From a checkpoint of a small self-supervised image encoder: 3.46M parameters, 59.9 epochs.
Rows from block 3 of a small self-supervised image encoder, named by matrix and row number. Rows with one number belong to one neuron. Each number is 50 + 10 x the weight over its row's rms, rounded and kept within 0 to 99. All counts start at 0. After the name is the row's rms in percent of the matrix's.
After each neuron's rows are labels from the 100 images, of 14848, where the neuron reaches its highest value: "top examples" is what is common among them; "peak on" is the class under the peak. Only what is clearly more common there than usual is listed. The data: drawn small creatures on textured ground. In brackets: how many of the 100.
# fc1: MLP up (model.blocks.3.mlp.fc1.weight, 384x96), inputs 0-95
# fc2: MLP down (model.blocks.3.mlp.fc2.weight, 96x384, transposed), outputs 0-95

fc1.179 093:81 55 38 60 48 37 48 51 52 36 67 55 46 42 56 51 50 51 59 57 50 44 72 36 41 75 49 32 56 32 57 70 48 51 53 55 57 45 54 65 49 60 52 51 58 31 49 71 48 62 78 38 58 41 49 48 53 67 50 53 48 56 48 51 50 41 52 54 49 54 60 47 31 58 55 58 46 49 48 57 40 52 51 42 50 54 63 47 57 48 51 69 51 51 38 66
fc2.179 096:64 40 52 64 50 39 50 47 28 42 61 54 52 39 54 61 53 61 46 55 63 61 49 37 64 48 38 41 53 60 44 53 41 71 60 52 46 54 48 35 50 39 38 44 61 63 52 62 55 48 52 49 62 50 36 57 68 43 63 65 71 62 54 56 51 50 61 53 42 51 54 60 65 49 54 53 65 52 32 55 56 44 36 73 27 53 72 45 42 55 53 53 62 43 53 64
top examples: large (78); turtle (33)
peak on: limb or head (59); body (34)

fc1.17 078:71 50 66 51 62 59 31 60 46 53 38 57 44 56 32 21 55 43 50 38 43 50 54 48 46 66 62 39 62 49 56 55 45 34 48 39 70 41 64 45 41 38 49 50 50 71 47 54 46 52 41 60 62 57 51 46 49 56 46 58 44 64 55 44 64 57 63 52 58 74 37 42 38 52 42 40 55 65 47 43 42 55 50 39 46 40 32 59 56 44 49 56 53 43 62 63
fc2.17 098:52 39 54 56 57 51 58 44 62 42 40 51 57 64 69 56 52 59 56 46 62 42 48 60 62 56 46 31 57 55 58 37 35 46 42 55 38 62 49 36 62 47 41 46 74 51 52 63 53 45 55 56 59 28 42 48 66 62 53 45 65 56 63 52 49 56 78 40 49 62 47 63 55 38 53 45 63 44 49 30 50 57 39 67 42 46 56 36 46 47 46 34 41 59 39 61
top examples: white (58); striped (42)
peak on: body (72)

fc1.121 073:50 52 44 51 64 40 51 52 44 52 57 86 12 60 39 51 51 54 45 43 37 56 42 49 35 38 56 64 53 52 61 61 61 55 57 49 55 32 47 53 51 39 47 63 39 53 47 48 41 38 43 51 39 49 44 47 36 55 51 51 58 52 53 55 59 51 69 58 48 47 35 57 71 37 60 33 41 37 37 49 64 53 53 32 51 46 48 57 42 38 44 47 46 46 61 47
fc2.121 091:55 54 34 46 53 55 56 43 73 47 47 65 77 67 57 45 52 72 48 56 46 46 35 58 54 59 58 37 43 65 57 59 42 44 54 54 57 53 64 43 53 62 54 57 39 36 42 69 55 52 59 48 53 38 56 55 50 59 57 58 56 63 48 59 43 40 64 34 54 41 55 48 44 60 43 52 54 49 58 32 12 50 62 53 41 46 46 29 51 50 49 53 49 47 55 43
top examples: white (59); plain (41); turtle (28)
peak on: body (98)

fc1.312 070:59 48 50 45 53 59 41 51 45 45 34 42 70 46 71 59 43 49 37 46 44 45 55 73 50 59 71 30 61 48 55 54 62 52 46 49 52 53 43 55 34 47 57 63 44 47 47 69 53 54 55 31 46 51 59 56 46 63 44 54 56 50 57 36 61 51 35 31 39 65 50 37 50 43 61 45 39 54 56 59 41 52 58 30 62 37 44 32 53 25 53 52 39 54 40 45
fc2.312 087:57 52 51 54 49 41 37 43 56 49 51 46 42 45 54 59 53 82 34 56 44 54 45 30 46 52 64 50 55 38 53 56 57 49 59 62 45 55 31 33 39 63 23 48 45 46 58 43 44 54 42 58 54 66 49 53 55 45 46 19 61 60 60 60 36 48 50 45 58 53 57 61 48 46 55 58 45 36 52 65 37 57 66 50 60 58 41 61 25 53 48 53 45 48 61 58
top examples: large (54); plain (42); blue (30)
peak on: body (45); limb or head (32)

fc1.87 101:63 50 32 55 46 57 41 38 60 35 55 52 37 54 58 50 48 55 46 52 50 44 55 45 60 89 58 22 76 37 36 42 43 56 37 65 42 53 51 49 35 35 53 53 49 40 55 51 38 51 43 33 46 43 53 56 55 62 63 42 51 32 55 33 52 49 44 46 51 60 47 45 47 45 48 40 65 65 45 49 45 52 47 41 56 39 49 54 39 46 42 64 42 42 41 48
fc2.87 109:39 46 49 79 47 43 31 58 68 36 54 39 47 47 59 53 45 66 79 36 52 50 46 19 43 66 53 37 54 37 52 43 42 55 62 49 34 51 36 47 54 47 48 44 50 48 41 54 44 52 45 36 60 51 49 55 59 59 46 50 60 63 49 54 41 45 57 43 60 43 53 65 49 46 41 52 49 46 47 54 42 50 52 38 69 62 65 56 29 59 68 51 45 63 53 47
top examples: large (66); spider (31); black (29)
peak on: limb or head (64)

fc1.155 087:38 39 57 59 51 44 49 38 57 53 32 64 60 42 77 51 49 55 47 53 32 55 46 15 61 47 38 64 62 43 39 48 54 53 42 56 44 53 53 72 62 60 52 45 74 45 45 44 49 57 50 55 57 52 53 50 43 31 52 46 44 33 40 48 43 53 47 38 57 50 49 46 60 39 55 51 57 53 55 45 74 30 50 48 56 46 54 47 49 51 49 61 72 50 43 37
fc2.155 162:33 48 68 55 37 62 48 50 53 56 55 58 49 47 37 58 27 43 58 44 58 64 38 33 73 38 16 59 53 56 58 66 48 45 52 51 36 49 47 77 58 49 39 52 56 56 39 54 52 52 54 71 55 52 46 60 41 51 61 57 37 51 44 36 53 63 40 42 50 55 45 49 53 42 52 51 63 57 72 49 43 56 45 52 54 46 41 51 63 55 40 38 50 49 61 54
top examples: red (41)
peak on: body (52)

fc1.362 114:45 42 58 35 50 64 44 65 57 48 38 50 46 71 51 51 43 53 42 60 47 63 71 41 47 43 38 44 38 49 52 54 58 42 34 55 47 47 48 53 49 55 49 59 28 47 49 46 57 40 45 68 49 49 59 16 43 59 76 45 44 51 48 41 48 54 48 50 65 55 50 54 56 42 50 41 39 47 41 56 57 41 55 43 44 42 59 52 26 49 49 59 81 34 60 44
fc2.362 270:48 57 61 60 42 46 56 45 64 31 50 45 57 44 42 45 37 53 37 51 66 45 44 44 58 42 79 19 38 50 30 49 52 44 56 59 61 55 47 60 37 43 49 59 49 49 51 58 50 47 53 50 50 41 56 46 59 54 23 41 50 35 45 34 46 51 45 39 60 51 50 58 47 56 57 55 59 39 46 58 48 50 57 51 45 57 47 41 53 56 47 42 70 86 54 62
top examples: red (39); butterfly (26)
peak on: body (47)

fc1.300 106:47 47 71 53 50 43 20 67 51 70 58 52 37 67 38 50 50 40 46 44 44 50 49 51 44 58 55 64 52 49 43 42 44 62 35 53 47 57 44 68 47 73 39 63 64 69 62 35 35 47 82 45 58 62 54 43 49 46 40 64 43 58 47 49 45 58 55 42 49 51 53 50 38 58 43 37 38 49 50 44 47 49 48 42 60 52 51 56 43 50 50 50 41 49 64 30
fc2.300 091:52 61 43 38 72 44 23 34 52 42 37 54 66 67 61 48 38 37 48 55 67 53 41 70 58 60 43 46 51 44 38 44 43 46 44 63 43 61 52 48 55 45 20 51 36 41 46 48 51 49 67 48 62 58 52 61 60 52 47 47 34 50 56 63 55 55 45 54 38 44 54 59 43 56 26 44 50 54 54 51 56 42 36 49 45 47 31 54 50 51 57 55 45 53 37 35
top examples: large (59); red (28)
peak on: body (52)

fc1.375 099:48 68 50 57 46 48 42 38 50 35 43 60 60 59 42 51 36 43 61 50 62 30 45 41 46 68 52 54 17 45 53 58 51 55 67 46 48 48 45 51 40 52 54 51 55 49 44 53 65 40 66 44 45 62 62 40 41 50 40 38 31 55 43 50 43 51 59 53 56 46 45 54 62 55 63 38 45 43 38 52 50 35 43 62 67 61 43 59 51 51 74 72 51 37 69 55
fc2.375 109:43 82 47 52 35 45 70 62 54 48 69 59 58 59 38 38 60 67 48 64 54 59 53 43 74 50 40 55 46 53 44 61 63 57 42 61 54 50 57 60 50 42 44 41 49 57 55 50 41 44 42 54 49 68 44 59 39 42 49 53 55 40 61 61 48 49 51 55 48 45 43 35 57 47 68 52 60 54 60 44 63 54 50 43 62 48 24 40 51 50 35 33 66 49 33 44
top examples: white (51); butterfly (39)
peak on: body (34)

fc1.189 112:72 38 42 47 52 57 26 51 41 28 46 60 40 65 43 34 42 49 54 51 31 42 55 28 53 58 57 47 36 38 52 44 56 48 38 55 60 41 42 55 38 47 33 41 54 55 39 45 43 48 54 30 42 41 42 48 56 68 42 47 55 67 56 52 54 43 60 39 50 53 47 46 38 57 48 54 39 45 44 25 65 29 52 49 45 48 54 42 44 36 48 44 36 48 42 43
fc2.189 095:47 66 52 56 37 48 50 46 44 53 40 59 22 57 34 60 41 62 45 48 46 47 43 46 46 36 66 51 65 39 40 25 42 41 61 63 52 53 60 33 30 57 50 49 53 51 51 61 52 50 33 62 56 50 44 45 39 33 52 40 63 56 32 42 49 43 61 37 38 40 48 57 48 49 64 43 55 63 40 46 59 58 45 63 38 42 66 51 36 59 47 53 46 69 46 46
top examples: large (63); turtle (48); yellow (30); colour: orange (29)
peak on: body (100)

fc1.188 101:50 60 33 43 41 61 44 35 49 63 56 41 38 52 43 47 44 41 36 53 50 58 64 45 46 49 45 47 44 42 30 43 40 54 37 41 25 44 49 43 42 56 32 32 55 44 31 48 49 51 56 45 46 58 70 52 40 54 33 48 43 30 58 50 47 49 61 49 47 43 51 44 46 41 84 36 46 55 44 41 50 41 52 50 68 46 41 72 37 47 40 48 40 46 63 49
fc2.188 084:44 60 58 42 59 68 43 62 57 30 67 44 45 61 56 57 56 52 58 56 50 32 34 56 62 63 57 36 47 45 53 64 54 59 62 54 47 44 42 39 51 44 51 39 45 67 40 64 47 61 60 61 67 62 53 47 47 69 33 41 52 47 43 45 62 71 51 71 46 44 46 43 54 48 63 57 56 46 45 49 50 49 40 59 76 65 51 64 48 65 59 42 42 38 50 43
top examples: red (26); butterfly (26)
peak on: body (50); limb or head (25)

fc1.360 090:44 55 57 43 39 40 48 62 42 59 66 33 47 58 52 43 52 45 40 46 47 55 61 51 39 52 42 33 60 44 50 57 49 42 50 29 58 48 49 56 37 49 42 40 52 57 57 56 60 29 39 49 40 33 45 46 47 50 35 36 41 55 42 20 53 43 76 44 45 53 45 54 48 44 46 45 42 47 39 52 75 35 64 44 43 47 57 39 52 33 43 49 29 44 36 37
fc2.360 119:54 63 47 58 56 55 57 39 73 52 52 69 71 54 42 67 43 60 58 55 57 45 46 48 56 42 50 50 57 62 52 44 58 59 25 44 67 40 65 47 49 49 55 30 61 61 62 58 63 49 50 57 50 43 49 54 76 53 44 50 49 48 66 47 52 57 51 50 56 48 59 57 60 39 48 69 47 67 44 59 88 64 54 51 51 56 59 50 51 55 51 48 45 56 46 47
top examples: white (84)
peak on: body (88)

fc1.187 095:47 41 40 64 43 52 45 50 47 28 60 43 31 62 58 65 40 52 42 44 43 44 68 26 49 52 55 53 41 44 39 46 53 43 58 45 36 38 48 40 40 39 56 42 38 65 63 43 46 51 28 58 44 41 51 50 63 66 34 48 58 13 47 53 53 33 52 55 51 40 44 38 56 43 36 48 37 55 41 48 60 46 49 52 63 46 53 44 52 50 46 31 51 52 47 46
fc2.187 104:48 65 50 50 56 51 51 58 56 45 38 33 61 44 49 43 34 49 34 51 54 46 36 35 61 40 36 59 57 45 53 34 51 71 19 49 62 45 66 49 50 42 69 39 33 43 44 42 38 52 51 52 42 44 59 44 48 33 55 43 47 55 57 50 32 54 44 43 55 49 57 40 44 28 47 57 47 47 39 56 65 48 53 59 37 43 67 35 55 49 48 66 38 59 59 61
top examples: white (40)
peak on: body (47)

fc1.289 113:57 59 42 42 39 48 54 49 49 52 48 55 54 36 53 59 47 55 31 42 53 47 56 49 46 51 41 55 53 50 52 45 50 38 53 52 55 46 44 49 51 58 62 26 61 27 25 57 49 52 56 56 41 66 49 54 35 73 52 55 04 57 59 42 43 44 60 50 42 49 47 54 58 56 38 46 50 48 24 46 60 42 61 58 50 41 48 52 59 58 59 54 50 64 44 62
fc2.289 124:57 53 51 58 38 47 39 38 49 40 63 55 55 49 43 42 52 60 53 61 52 64 53 37 72 43 61 47 53 48 43 47 59 57 66 57 51 64 47 64 53 43 53 38 42 47 44 54 49 44 52 45 53 64 55 54 44 38 55 82 71 48 54 52 60 39 45 45 54 57 48 57 32 43 86 43 62 43 56 49 79 55 62 54 45 42 56 45 47 46 45 59 54 46 38 31
top examples: large (69); butterfly (47)
peak on: body (31)